{
  "encoder_arch": "resnet",
  "model": "model that answers yes/no questions on an image's attributes",
  "train_examples": 195000,
  "crop_scale_min": 0.8,
  "encoder_activation": "relu",
  "encoder_kernel_size": 3,
  "fusion_encoder_width": 128,
  "fusion_encoder_norm_position": "pre",
  "fusion_encoder_bias": "all",
  "optimizer": "muon",
  "grad_clip": 0.5,
  "batch_size": 256,
  "warmup_steps": 1880,
  "weight_decay": 0.05
}
Rows from block 6 of the image encoder of a small model that answers yes/no questions on an image's attributes, named by matrix and row number. Rows with one number belong to one channel. Each number is 50 + 10 x the weight over its row's rms, rounded and kept within 0 to 99. All counts start at 0. After the name is the row's rms in percent of the matrix's.
After each channel's rows are labels from the 100 images, of 14848, where the channel reaches its highest value: "strongest on" is what is common among them. Only what is clearly more common there than usual is listed. The data: simulated telescope pictures of galaxies.
# convs0: first 3x3 conv (encoder.blocks.6.convs.0.weight, 144x144x3x3, each kernel summed), inputs 72-143
# convs1: second 3x3 conv (encoder.blocks.6.convs.1.weight, 144x144x3x3, transposed, each kernel summed), outputs 72-143

convs0.8 110:43 34 32 45 57 41 54 53 64 56 54 56 36 34 59 50 48 49 44 51 45 33 50 30 46 69 56 16 57 38 43 51 42 52 53 47 55 50 45 46 59 54 66 46 38 47 54 49 46 63 47 61 59 54 59 48 58 42 38 53 45 50 60 68 56 54 31 50 56 53 45 72
convs1.8 088:55 35 65 50 63 32 52 60 49 58 45 64 41 43 84 63 62 57 41 40 57 32 60 31 63 43 46 50 60 56 63 51 60 61 52 50 61 57 61 56 51 54 55 61 32 36 68 40 41 61 52 56 60 66 52 59 37 60 55 60 34 50 44 79 57 53 51 44 51 47 36 55
strongest on: many stars; round elliptical; kind: lensed arc

convs0.131 099:50 46 40 50 49 51 52 42 49 50 53 42 27 58 44 53 42 64 37 42 63 51 47 38 44 38 52 37 70 53 47 56 44 60 57 61 48 58 52 45 49 45 69 43 45 58 54 47 55 60 52 58 53 51 39 53 46 62 46 53 40 43 67 55 48 70 51 60 44 62 40 59
convs1.131 078:36 65 37 65 53 47 42 59 53 48 38 44 37 75 64 53 54 49 27 48 54 35 49 60 46 45 41 42 45 54 59 38 41 46 33 52 56 61 46 59 43 55 54 34 53 58 40 53 53 47 50 47 57 52 47 41 36 62 37 65 36 54 44 71 37 50 64 72 51 47 61 44
strongest on: lensed arc

convs0.142 109:60 52 63 38 57 67 52 46 53 59 59 57 53 24 45 51 52 53 64 49 44 40 41 66 50 60 74 36 56 42 45 47 49 39 72 47 67 52 51 47 46 65 74 51 35 44 59 46 48 47 48 44 47 58 40 68 68 52 66 32 60 59 44 66 58 42 53 45 44 54 42 58
convs1.142 113:55 27 49 60 52 56 64 68 53 39 70 58 49 40 57 31 40 46 56 38 50 40 68 55 55 47 60 52 45 46 69 47 60 41 27 35 45 50 37 58 42 42 45 33 46 45 65 56 57 39 47 40 51 47 44 39 56 56 31 39 45 45 45 65 56 51 54 67 54 54 37 84
strongest on: flattened elliptical; edge-on disc

convs0.69 123:38 68 33 51 67 42 37 50 54 47 43 49 45 39 55 56 41 36 39 46 59 51 64 53 49 64 51 31 51 53 36 61 52 39 56 46 49 54 52 31 61 37 31 48 43 34 58 53 51 49 27 45 43 57 37 66 45 60 45 46 53 53 57 33 53 45 43 49 58 25 46 48
convs1.69 105:45 69 34 45 55 43 46 43 54 55 45 33 49 41 56 49 53 62 64 34 38 61 57 54 49 58 48 58 54 56 59 46 70 57 59 58 65 62 53 62 53 46 53 56 48 70 60 55 47 45 51 54 53 41 41 55 40 53 43 55 56 46 76 40 53 71 39 23 51 66 39 55
strongest on: bright star with spikes

convs0.70 092:46 55 40 56 58 49 43 65 50 59 45 80 44 35 52 47 49 47 52 56 54 61 30 49 54 39 38 62 57 49 40 56 50 43 49 40 53 50 39 42 51 57 46 56 36 41 55 42 52 52 57 52 44 49 41 49 78 33 46 45 61 57 32 30 62 52 46 57 56 69 37 52
convs1.70 084:54 49 65 42 61 51 45 49 62 73 49 63 83 39 36 63 44 49 55 47 47 52 33 54 47 37 41 48 47 55 49 37 43 20 49 56 65 48 45 65 54 43 51 51 58 51 52 40 49 41 40 49 45 57 47 49 45 53 49 54 48 45 66 47 60 46 53 57 47 53 67 60
strongest on: bright star with spikes

convs0.120 113:57 41 56 49 40 26 43 51 49 59 54 53 53 32 45 45 62 44 45 57 43 49 51 46 61 32 49 60 51 50 25 62 38 34 50 40 37 44 35 38 71 43 58 61 28 51 54 51 48 56 67 44 52 47 29 40 61 60 51 41 56 61 54 41 52 48 24 49 50 61 53 52
convs1.120 128:48 55 55 51 61 34 44 52 57 59 43 39 49 44 60 40 54 39 44 53 40 58 37 48 61 51 58 48 58 49 49 66 39 42 71 60 47 48 46 45 49 62 41 61 42 55 47 23 64 44 56 45 41 48 48 48 46 44 54 41 64 53 65 71 57 50 47 56 49 47 53 82
strongest on: many-armed spiral; winding: clockwise outward; tilted

convs0.124 107:56 40 57 52 49 63 43 61 51 29 47 44 54 57 48 56 42 61 53 43 45 56 70 59 49 63 53 62 40 45 45 66 19 43 60 41 53 52 27 58 51 45 45 63 47 54 45 48 56 46 49 39 47 54 44 48 54 43 62 40 65 52 55 57 43 44 44 51 47 50 67 43
convs1.124 081:50 40 37 60 50 33 31 54 49 50 43 56 35 59 56 47 44 50 54 48 58 74 46 57 44 46 62 49 51 49 61 49 34 57 43 52 54 39 48 43 41 47 38 27 57 35 48 59 51 56 44 61 74 50 56 54 40 37 50 48 63 57 48 60 45 55 30 60 46 49 40 29
strongest on: round elliptical

convs0.22 102:33 36 39 52 57 65 68 54 34 61 40 61 48 35 49 43 47 56 52 54 60 55 42 47 43 39 46 52 58 59 29 58 47 35 62 48 50 57 55 31 54 60 54 61 50 41 48 47 47 54 28 57 47 47 65 68 48 70 54 56 52 64 46 47 43 48 52 50 47 41 47 52
convs1.22 079:56 53 57 68 40 59 64 50 54 54 51 48 51 52 37 40 53 36 55 49 41 49 34 54 56 30 56 55 53 57 43 35 44 59 64 49 70 48 58 50 42 31 50 55 53 41 54 48 74 67 39 41 51 55 46 56 54 50 65 73 61 58 53 66 60 67 56 33 61 47 40 45
strongest on: bright star with spikes; many stars

convs0.31 087:52 51 52 52 27 62 46 52 43 46 49 62 53 36 43 50 66 39 47 52 45 68 42 47 54 47 41 73 37 45 51 47 46 54 44 56 46 56 50 64 49 41 39 49 38 44 31 44 51 35 42 26 49 36 49 48 45 61 51 47 49 43 40 45 55 54 56 56 46 38 65 28
convs1.31 086:47 45 49 48 42 61 53 53 52 48 41 42 36 79 49 50 41 41 40 50 59 52 69 56 52 64 44 32 64 44 43 54 33 48 60 44 63 55 50 50 42 50 50 64 51 30 59 64 53 47 44 60 43 49 53 47 36 27 39 55 54 46 41 40 51 35 59 45 49 53 61 40
strongest on: irregular; barred spiral

convs0.136 096:66 35 41 48 50 39 47 45 52 39 55 53 47 55 53 60 58 57 67 52 54 47 63 32 50 57 50 42 53 36 39 61 54 46 47 47 68 40 45 47 46 66 68 32 62 53 56 57 48 62 44 47 52 49 43 37 45 45 51 38 37 56 63 52 47 51 28 59 56 51 53 32
convs1.136 081:42 43 54 59 56 36 63 52 54 42 47 65 53 42 55 55 53 63 51 50 51 36 59 43 56 54 34 39 32 45 54 47 70 63 67 50 44 59 44 50 55 47 52 44 29 39 59 45 42 40 52 38 48 54 47 45 48 85 51 58 36 54 41 81 50 55 51 60 42 43 41 52
strongest on: lensed arc

convs0.74 088:44 56 42 34 46 36 40 42 49 53 51 54 59 45 18 41 49 39 58 68 78 47 47 56 55 53 47 35 57 51 36 55 58 25 51 40 42 55 72 20 50 43 44 44 48 44 45 49 44 32 43 58 50 29 58 51 62 56 39 50 45 50 36 39 62 43 50 34 47 38 34 47
convs1.74 092:46 53 55 60 64 54 49 54 72 81 58 49 55 37 63 63 42 53 53 56 55 44 42 55 49 44 37 55 65 48 45 53 60 51 70 54 54 44 60 59 54 46 69 42 59 48 62 45 46 61 39 42 41 67 63 62 41 70 63 48 50 52 40 61 49 56 38 42 34 54 68 46
strongest on: bright star with spikes; round elliptical; kind: merging pair

convs0.119 099:53 46 44 30 47 42 51 66 46 45 51 63 54 31 55 50 38 35 53 65 60 45 45 54 46 56 56 32 39 44 37 54 58 55 61 31 40 59 44 37 51 65 60 39 27 51 66 57 40 53 37 51 44 58 51 46 64 38 45 50 50 74 32 52 48 58 35 51 42 72 33 58
convs1.119 108:47 52 61 55 55 45 40 41 51 38 49 62 52 39 64 49 62 51 49 48 51 70 56 33 50 52 35 52 55 67 57 60 75 54 34 42 51 55 44 57 47 57 48 49 57 44 52 60 47 51 50 49 48 45 59 49 52 38 48 49 45 38 56 84 44 51 47 44 62 43 27 61
strongest on: barred spiral; winding: clockwise outward; tilted

convs0.80 119:49 55 42 55 42 78 58 38 59 50 40 44 59 54 38 48 54 44 49 53 44 58 33 76 54 37 37 60 50 48 46 54 60 45 57 56 46 61 61 60 48 42 51 51 47 53 43 51 62 56 39 56 42 63 47 56 40 52 57 52 72 61 49 46 45 52 75 54 55 39 66 28
convs1.80 110:50 69 47 55 54 56 39 50 52 43 44 61 49 52 57 52 45 46 43 67 24 32 18 56 45 50 55 49 75 55 41 64 63 56 60 55 57 60 62 62 46 47 43 44 49 45 49 55 56 66 52 50 46 55 62 54 45 48 44 52 71 50 42 65 35 58 60 34 58 47 57 50
strongest on: round elliptical

convs0.127 082:40 44 47 59 33 49 37 56 42 60 66 57 52 46 49 41 45 40 48 54 40 42 40 43 43 59 52 25 55 52 30 58 36 44 55 67 37 62 49 35 53 49 55 50 51 65 48 50 54 31 36 42 44 41 44 43 50 61 61 55 35 45 36 37 50 47 45 47 66 45 60 48
convs1.127 079:53 35 62 35 57 55 66 43 45 50 61 53 47 43 49 49 58 35 32 47 60 51 63 36 57 46 45 48 70 47 54 57 35 49 64 40 51 54 42 59 44 43 59 50 43 35 45 59 53 53 38 42 54 18 52 52 33 49 44 44 58 46 45 71 33 41 55 52 69 32 55 55
strongest on: winding: anticlockwise outward; barred spiral

convs0.116 092:38 50 34 53 53 38 45 35 39 47 54 53 43 59 50 55 35 56 38 45 56 55 54 61 47 56 45 54 46 57 37 51 42 70 48 47 36 52 38 29 47 52 62 53 41 52 47 45 54 64 17 44 37 53 45 52 47 59 42 64 63 57 48 40 52 57 57 52 56 57 53 46
convs1.116 104:42 70 44 56 49 38 53 55 39 48 37 33 43 49 50 48 61 57 57 45 50 51 39 47 50 58 42 49 38 36 54 46 48 70 50 52 55 60 65 60 46 48 49 44 52 68 42 49 52 46 46 59 75 33 40 48 69 45 33 59 53 47 66 44 53 53 53 55 50 54 51 32
strongest on: lensed arc

convs0.143 090:41 27 51 52 46 45 43 39 51 61 45 55 36 61 53 56 26 57 52 58 44 50 77 47 59 51 41 56 46 50 52 35 51 40 46 33 42 58 41 41 48 54 39 42 44 47 50 59 55 47 49 53 53 38 54 30 50 72 45 52 39 72 50 55 30 52 62 58 62 66 34 68
convs1.143 072:35 50 59 50 67 54 48 51 53 27 60 52 56 62 79 50 37 44 44 50 59 53 47 66 38 60 40 37 29 38 69 38 36 35 46 52 63 52 71 56 68 47 57 49 46 40 48 56 35 52 31 35 42 60 56 32 62 60 42 52 63 53 51 41 48 35 54 59 49 55 65 50
strongest on: winding: anticlockwise outward; barred spiral; kind: two-armed spiral

convs0.40 096:50 48 45 48 45 50 48 39 40 60 53 73 59 55 49 57 56 41 51 39 43 40 43 58 51 55 47 35 65 44 49 43 31 36 46 46 47 50 45 53 31 48 59 58 47 58 61 51 48 71 57 46 50 43 57 46 64 55 43 59 56 49 53 47 40 51 21 54 50 62 54 55
convs1.40 079:62 40 63 61 37 51 37 69 45 46 41 49 58 41 48 46 40 40 49 30 44 34 44 40 47 52 55 56 44 54 62 43 46 60 34 50 49 49 56 49 38 47 55 38 61 37 40 51 55 70 35 51 52 54 57 58 51 37 45 47 49 46 59 62 35 51 41 42 55 48 40 51
strongest on: barred spiral; winding: clockwise outward; tilted

convs0.56 097:41 44 41 50 28 58 57 25 22 39 52 50 54 56 39 36 53 50 47 44 63 59 54 56 45 50 52 50 41 43 54 53 45 78 38 39 46 42 49 41 46 48 37 55 49 56 49 45 50 36 32 46 48 45 34 58 50 54 68 45 60 48 60 46 52 45 24 47 44 52 45 68
convs1.56 106:45 46 46 51 57 39 40 58 50 29 48 38 44 66 43 54 45 49 53 38 44 57 46 34 38 56 39 52 39 56 78 50 45 49 51 62 52 57 28 47 49 69 41 34 51 69 43 44 58 38 67 44 55 55 57 45 51 42 45 42 54 55 70 58 44 53 50 62 60 56 43 27
strongest on: barred spiral; winding: clockwise outward; winding: anticlockwise outward

convs0.39 095:57 51 42 43 65 43 60 37 56 59 41 39 55 48 45 55 42 51 52 41 51 60 36 44 50 58 53 60 43 49 61 43 65 20 70 62 57 63 65 54 46 44 45 45 47 45 58 61 72 39 80 40 54 51 44 61 48 57 48 55 45 58 53 41 68 54 31 46 31 59 51 43
convs1.39 125:49 46 37 30 50 38 58 48 42 56 48 49 54 39 48 43 42 44 52 48 28 54 62 54 55 63 44 46 46 52 47 56 48 35 34 58 60 53 35 41 39 50 42 31 53 45 65 27 61 47 43 66 39 52 55 50 40 55 37 59 45 60 59 34 50 59 65 56 50 58 49 60
strongest on: many-armed spiral; winding: anticlockwise outward

convs0.43 092:42 59 56 42 43 40 46 65 63 49 51 38 54 47 48 53 53 41 60 61 62 42 50 63 62 49 54 41 68 44 50 53 26 47 59 56 45 53 53 27 61 60 45 61 35 34 55 60 47 47 42 44 50 44 45 46 51 65 45 57 69 32 49 11 61 60 45 39 47 47 50 36
convs1.43 095:54 65 49 26 51 67 51 48 43 75 44 41 65 51 52 41 49 38 63 56 48 54 46 56 60 51 46 47 44 53 38 43 41 43 55 59 50 51 37 44 45 58 53 54 43 40 46 50 55 53 51 47 55 34 47 47 45 55 50 55 74 34 55 22 40 54 30 62 65 70 63 59
strongest on: two-armed spiral; winding: anticlockwise outward; tilted

convs0.20 101:48 52 51 43 55 63 63 24 44 56 63 62 61 62 63 47 71 52 63 57 49 40 42 52 45 30 60 38 47 48 63 51 59 47 56 51 62 49 69 65 58 66 61 54 66 46 42 55 56 63 59 64 34 39 52 47 56 53 61 43 54 52 44 51 45 45 65 66 56 61 51 29
convs1.20 105:50 53 61 42 66 70 56 45 49 44 51 35 57 55 41 40 37 55 61 34 38 32 38 58 55 40 62 41 48 47 50 45 43 40 45 50 43 58 41 29 63 48 49 37 63 43 41 51 56 39 40 45 46 55 55 45 60 44 61 53 48 48 38 47 55 56 82 52 53 39 51 42
strongest on: ring galaxy; lensed arc

convs0.45 085:46 46 51 55 34 58 63 63 51 46 53 49 34 59 59 58 67 40 50 48 44 48 32 43 45 47 60 30 62 52 48 55 49 56 50 67 52 61 59 42 41 57 65 59 59 31 44 50 58 44 67 53 30 47 63 60 57 49 46 51 57 39 63 54 63 55 47 47 69 45 46 45
convs1.45 090:42 52 50 46 57 58 42 45 45 44 39 30 53 62 53 48 70 37 52 58 53 38 41 58 69 44 58 61 42 34 46 44 39 51 49 61 48 62 48 63 47 49 54 44 71 32 50 68 47 51 70 67 43 59 57 43 29 62 52 65 34 36 51 54 39 55 49 71 48 40 67 67
strongest on: winding: anticlockwise outward

convs0.37 119:51 41 62 49 71 59 58 73 41 47 44 47 51 39 69 75 68 46 47 43 73 48 55 46 54 47 42 51 43 50 37 52 66 54 40 29 45 44 47 36 46 55 33 61 49 45 58 60 33 33 52 52 43 48 48 39 57 59 59 46 50 39 46 67 57 58 57 62 57 38 52 51
convs1.37 114:58 58 52 45 45 68 58 47 34 54 54 52 59 31 54 58 57 50 41 34 60 62 52 43 49 51 59 37 45 52 42 57 61 52 63 57 59 43 53 50 57 46 49 75 47 67 41 64 36 50 67 54 42 60 53 54 56 65 60 45 50 34 46 50 52 46 50 45 56 69 38 61
strongest on: irregular

convs0.140 122:37 39 38 39 45 48 42 50 10 46 61 55 47 48 54 65 56 55 49 47 45 73 61 57 51 54 46 62 46 52 59 52 43 57 47 44 56 53 60 58 44 58 75 59 43 59 50 54 50 71 66 50 43 51 45 45 57 60 33 37 77 63 46 48 44 47 69 40 64 44 40 59
convs1.140 097:51 60 44 47 48 36 45 43 24 55 42 62 50 49 44 54 54 48 43 51 73 55 40 53 55 65 54 28 43 48 50 53 59 47 51 59 48 63 63 58 42 43 38 55 48 54 47 53 58 45 44 63 60 47 34 42 53 67 52 67 52 52 60 45 61 40 70 49 52 47 38 59
strongest on: many stars; two-armed spiral; winding: anticlockwise outward

convs0.128 097:55 43 47 49 53 45 28 45 67 51 50 48 43 46 54 45 59 66 51 47 45 61 42 57 59 39 57 58 36 50 32 32 76 52 57 50 59 53 60 64 55 50 47 60 42 54 50 57 70 66 56 43 37 51 48 47 24 56 37 40 38 56 39 52 51 47 47 54 49 33 55 42
convs1.128 112:38 37 56 70 50 43 55 48 27 59 48 47 46 52 63 54 52 45 36 44 41 55 52 50 35 70 42 43 43 43 50 52 48 60 50 52 70 55 70 54 60 57 46 47 62 30 65 50 62 53 53 50 48 73 57 46 44 60 38 55 39 38 65 47 42 42 71 47 61 58 55 62
strongest on: irregular; barred spiral

convs0.135 086:40 69 62 44 33 65 57 49 35 40 54 40 52 60 44 51 51 29 52 58 70 46 47 63 43 51 51 52 55 54 54 59 46 52 45 49 34 60 47 58 50 72 68 47 47 22 50 47 55 46 29 57 59 34 57 55 60 44 63 34 57 38 37 35 43 41 55 66 57 45 52 33
convs1.135 098:41 52 54 29 44 54 64 37 55 57 66 48 47 66 45 57 32 39 41 47 47 48 57 47 57 37 46 53 56 54 45 60 60 55 50 58 56 71 48 58 51 47 47 43 58 30 67 47 52 59 42 56 40 43 52 58 40 37 39 48 50 58 42 47 47 69 75 48 79 39 64 40
strongest on: winding: anticlockwise outward; two-armed spiral

convs0.107 114:59 31 43 54 44 40 57 61 36 50 59 49 60 66 49 50 38 60 56 50 63 49 34 46 53 21 41 53 49 39 53 41 26 57 48 52 32 55 49 53 60 52 84 55 60 53 49 52 50 69 59 57 55 38 65 47 44 62 38 33 50 51 64 58 51 58 58 47 60 62 57 48
convs1.107 104:60 61 66 45 57 50 73 58 42 40 37 47 48 54 42 53 52 51 62 58 48 36 44 45 62 41 47 63 55 42 42 40 35 42 56 47 52 66 67 45 36 53 55 44 45 44 46 46 57 63 49 61 52 60 40 32 43 65 48 71 60 47 30 56 44 63 62 72 49 53 61 45
strongest on: lensed arc

convs0.36 124:53 51 57 47 48 79 49 45 41 57 51 64 52 46 50 51 52 41 42 47 56 79 68 64 61 58 54 34 55 54 40 65 27 53 48 45 41 57 44 65 43 47 50 52 54 36 44 50 38 50 29 44 45 50 45 54 63 38 49 57 65 53 40 46 53 49 45 50 48 35 41 51
convs1.36 112:44 47 55 54 40 57 55 56 50 55 45 54 47 51 50 20 50 56 56 35 67 68 56 64 36 43 52 37 48 42 51 62 47 48 61 38 40 52 57 65 35 36 50 59 50 42 53 95 53 68 43 46 55 53 45 47 67 39 64 69 61 47 58 47 49 53 46 46 53 50 34 46
strongest on: round elliptical

convs0.46 093:45 52 58 41 37 34 37 41 63 56 41 51 61 33 43 37 45 41 39 51 51 50 37 34 46 45 36 46 47 54 20 62 38 42 53 50 31 50 41 53 42 43 71 42 62 56 36 42 47 47 60 38 30 66 44 43 46 44 54 51 18 62 47 39 49 42 32 39 44 56 29 51
convs1.46 117:56 53 49 47 44 52 42 41 54 38 50 54 56 66 54 43 40 62 51 60 62 58 91 40 45 59 28 58 59 68 46 64 50 55 64 27 55 54 36 43 55 50 44 62 47 45 54 40 44 54 37 50 72 62 41 30 47 46 42 42 48 53 57 53 48 42 42 54 45 40 66 34
strongest on: ring galaxy; two-armed spiral

convs0.16 103:68 34 50 38 52 47 58 45 49 53 41 40 47 52 40 55 49 45 39 49 68 59 27 50 56 28 34 59 41 61 56 47 33 29 58 36 47 42 54 45 59 35 41 45 36 56 53 59 57 54 59 56 43 64 56 43 66 61 46 65 40 58 49 54 72 54 36 44 43 47 55 37
convs1.16 092:46 45 47 46 61 40 49 45 56 36 58 49 53 41 48 51 44 54 49 59 33 56 48 44 38 48 57 43 68 36 69 44 71 40 65 49 49 53 57 52 55 54 43 38 56 64 62 42 44 48 55 50 37 59 43 45 60 58 52 39 60 63 46 46 40 51 55 60 54 54 62 69
strongest on: winding: clockwise outward; many-armed spiral; tilted

convs0.63 100:63 31 27 65 51 37 50 45 52 66 46 49 56 59 34 46 51 59 38 53 54 48 42 58 68 23 47 51 39 65 36 63 50 49 52 49 47 47 41 35 52 44 43 49 58 47 43 39 34 36 73 47 50 44 38 46 50 52 43 43 62 50 47 40 39 46 32 65 45 26 58 49
convs1.63 101:49 53 41 38 41 61 49 42 39 54 56 47 47 36 54 57 60 57 42 60 50 65 52 57 46 64 48 69 48 63 43 29 40 31 54 61 46 52 47 55 72 57 46 62 47 65 41 34 58 43 50 67 57 52 53 48 74 63 32 44 56 57 60 15 42 46 42 39 57 62 62 69
strongest on: bright star with spikes

convs0.99 092:76 55 69 65 49 33 42 49 56 44 58 54 55 52 50 53 54 45 58 46 47 50 63 57 62 44 49 38 57 51 52 53 44 47 60 62 61 40 46 78 57 52 67 42 43 54 49 48 68 43 33 54 55 41 26 57 50 50 62 45 54 40 42 46 53 52 68 68 56 67 48 53
convs1.99 089:77 40 62 50 41 67 66 56 50 39 74 47 55 48 52 51 44 54 50 43 52 48 48 48 55 52 61 50 62 47 59 41 38 47 48 43 27 55 48 58 46 42 39 41 31 44 39 59 46 45 54 39 44 44 49 39 54 35 28 53 53 54 33 56 45 54 60 56 57 24 50 44
strongest on: round elliptical

convs0.24 088:42 47 48 52 45 70 26 36 52 65 47 38 44 30 47 48 63 38 47 49 40 53 41 72 65 67 42 44 46 62 74 50 36 57 49 59 60 51 54 63 58 24 14 42 36 62 51 45 48 36 31 58 55 47 21 56 45 56 54 58 55 49 55 43 40 54 50 43 51 59 61 53
convs1.24 113:59 48 57 44 49 49 56 44 62 40 58 40 64 64 61 57 43 55 48 66 60 47 51 49 26 46 42 63 66 48 41 49 61 42 40 44 51 45 51 57 54 37 17 64 55 53 61 45 52 43 58 42 44 49 59 67 53 46 52 43 67 35 43 52 38 49 61 48 70 61 62 43
strongest on: two-armed spiral; winding: clockwise outward

convs0.104 081:66 48 50 49 45 40 49 62 40 41 34 66 49 39 43 46 35 47 54 63 37 41 38 54 55 62 44 43 68 40 29 57 55 59 46 55 54 49 44 43 46 54 31 49 57 39 40 53 52 79 39 33 44 52 36 42 54 31 54 39 44 47 68 49 52 42 48 46 45 42 48 65
convs1.104 100:61 58 50 44 45 51 32 62 60 38 57 41 66 63 39 54 63 44 53 48 53 53 54 45 49 64 54 49 53 55 51 61 42 59 61 35 58 51 36 27 59 36 33 65 54 44 45 55 47 31 52 53 47 44 41 67 42 52 50 57 51 47 42 43 50 50 46 46 42 41 32 49
strongest on: winding: clockwise outward; barred spiral; kind: two-armed spiral

convs0.110 079:73 56 69 43 40 55 59 31 56 36 52 43 50 65 54 51 62 49 58 54 30 63 55 38 32 55 49 50 41 58 52 60 60 39 46 51 68 50 49 53 46 53 44 56 48 46 58 56 56 55 57 59 41 47 58 58 35 63 57 43 57 47 60 45 54 48 56 52 45 57 58 42
convs1.110 080:37 47 41 40 56 61 51 62 56 40 54 41 54 54 44 48 43 57 61 50 44 57 36 56 66 43 57 45 58 37 61 42 54 47 41 60 47 45 55 56 69 48 55 26 61 35 47 60 40 37 54 56 39 61 60 46 46 29 43 57 56 44 44 58 46 52 56 73 68 41 60 47
strongest on: flattened elliptical

convs0.133 092:58 70 44 58 32 61 45 49 31 54 43 43 62 50 45 38 37 59 40 46 53 59 21 66 56 39 25 50 49 57 53 50 61 57 43 39 35 49 67 46 39 62 48 45 47 43 60 49 48 44 38 54 54 43 49 50 38 56 48 54 67 39 33 64 57 48 54 47 71 46 46 45
convs1.133 096:45 53 50 31 46 58 50 71 44 45 60 46 43 74 67 66 50 44 50 51 40 54 22 74 43 56 58 48 41 39 53 54 41 58 33 52 58 88 39 49 46 58 59 44 54 52 41 45 46 59 58 65 73 40 50 50 52 57 60 45 55 55 53 51 54 66 53 59 58 68 66 26
strongest on: two-armed spiral; flattened elliptical

convs0.93 086:60 37 49 65 55 42 48 52 41 56 40 60 51 48 62 54 42 43 50 41 37 64 62 42 45 54 47 35 45 57 33 50 35 56 54 36 55 55 44 52 45 55 30 50 54 39 41 56 58 50 32 48 27 55 50 61 51 39 51 38 51 60 45 37 42 34 41 55 34 46 37 56
convs1.93 082:67 50 54 52 67 57 32 53 54 40 53 55 36 74 43 40 52 42 52 51 53 57 60 57 56 49 54 28 49 54 62 43 52 27 44 42 44 59 55 61 41 39 56 50 64 59 36 52 50 55 53 45 46 37 43 37 42 38 57 53 58 46 42 54 51 55 45 47 54 42 67 24
strongest on: winding: anticlockwise outward; two-armed spiral

convs0.126 113:65 40 62 45 29 45 42 44 40 46 40 46 52 59 27 28 49 56 49 64 57 46 46 68 57 31 46 61 42 46 39 44 40 57 37 35 25 55 36 51 53 48 57 60 48 49 40 46 40 42 51 50 49 51 32 40 52 47 40 36 60 51 42 39 61 39 50 41 29 53 37 39
convs1.126 117:27 36 49 48 60 51 58 40 51 55 46 53 42 51 66 37 56 44 53 63 45 53 56 58 50 61 67 49 64 30 45 60 42 59 47 40 42 48 49 49 57 50 48 58 49 45 46 57 44 50 21 50 64 63 47 47 59 51 56 34 69 58 63 53 48 41 58 40 55 50 68 50
strongest on: irregular

convs0.101 097:48 58 41 49 43 38 35 46 58 33 52 26 49 46 43 55 64 53 42 47 51 41 54 64 66 45 58 60 42 51 55 54 59 48 44 51 46 49 38 54 50 38 16 56 42 55 48 50 53 36 53 55 55 52 38 47 43 61 43 63 54 56 44 72 47 58 59 37 49 59 41 33
convs1.101 102:48 42 43 42 52 51 50 41 68 53 69 41 39 35 45 37 50 56 70 49 50 21 58 50 46 63 40 37 65 45 44 44 65 53 33 46 63 51 53 62 52 55 36 52 42 60 40 50 51 27 49 48 40 38 45 41 51 61 41 44 42 48 40 56 49 37 73 60 43 44 60 60
strongest on: lensed arc

convs0.106 110:47 46 61 64 41 51 64 54 54 68 35 55 47 66 56 49 31 54 50 47 36 45 65 49 50 83 50 57 54 57 62 47 38 61 52 53 53 44 49 60 57 55 53 62 61 61 30 37 51 44 36 60 54 49 72 49 41 42 56 51 40 49 52 51 35 40 55 49 60 34 44 50
convs1.106 118:28 39 49 81 56 53 39 62 42 56 54 60 44 64 51 51 40 49 46 44 32 65 40 45 41 34 33 47 48 48 58 50 50 45 60 36 38 42 55 33 56 52 51 41 38 45 40 49 49 54 57 52 74 41 57 53 40 37 53 39 42 51 52 39 46 51 39 70 57 47 54 33
strongest on: barred spiral; tilted; winding: anticlockwise outward

convs0.125 089:57 64 33 39 51 53 48 52 36 48 50 51 74 44 63 60 53 35 53 57 31 53 27 39 40 52 50 24 64 55 52 55 57 65 54 37 54 58 41 49 53 46 43 45 40 48 64 62 56 49 52 45 55 51 35 50 44 39 46 35 34 52 50 40 38 44 42 34 34 49 36 56
convs1.125 080:45 55 56 61 56 66 44 62 45 63 29 42 45 53 40 63 52 43 56 45 47 53 48 62 37 42 54 52 50 51 42 71 42 64 56 52 56 60 49 44 56 58 32 55 74 46 64 62 39 44 57 75 57 68 51 61 49 64 56 43 47 53 52 49 64 57 42 69 49 54 63 54
strongest on: flattened elliptical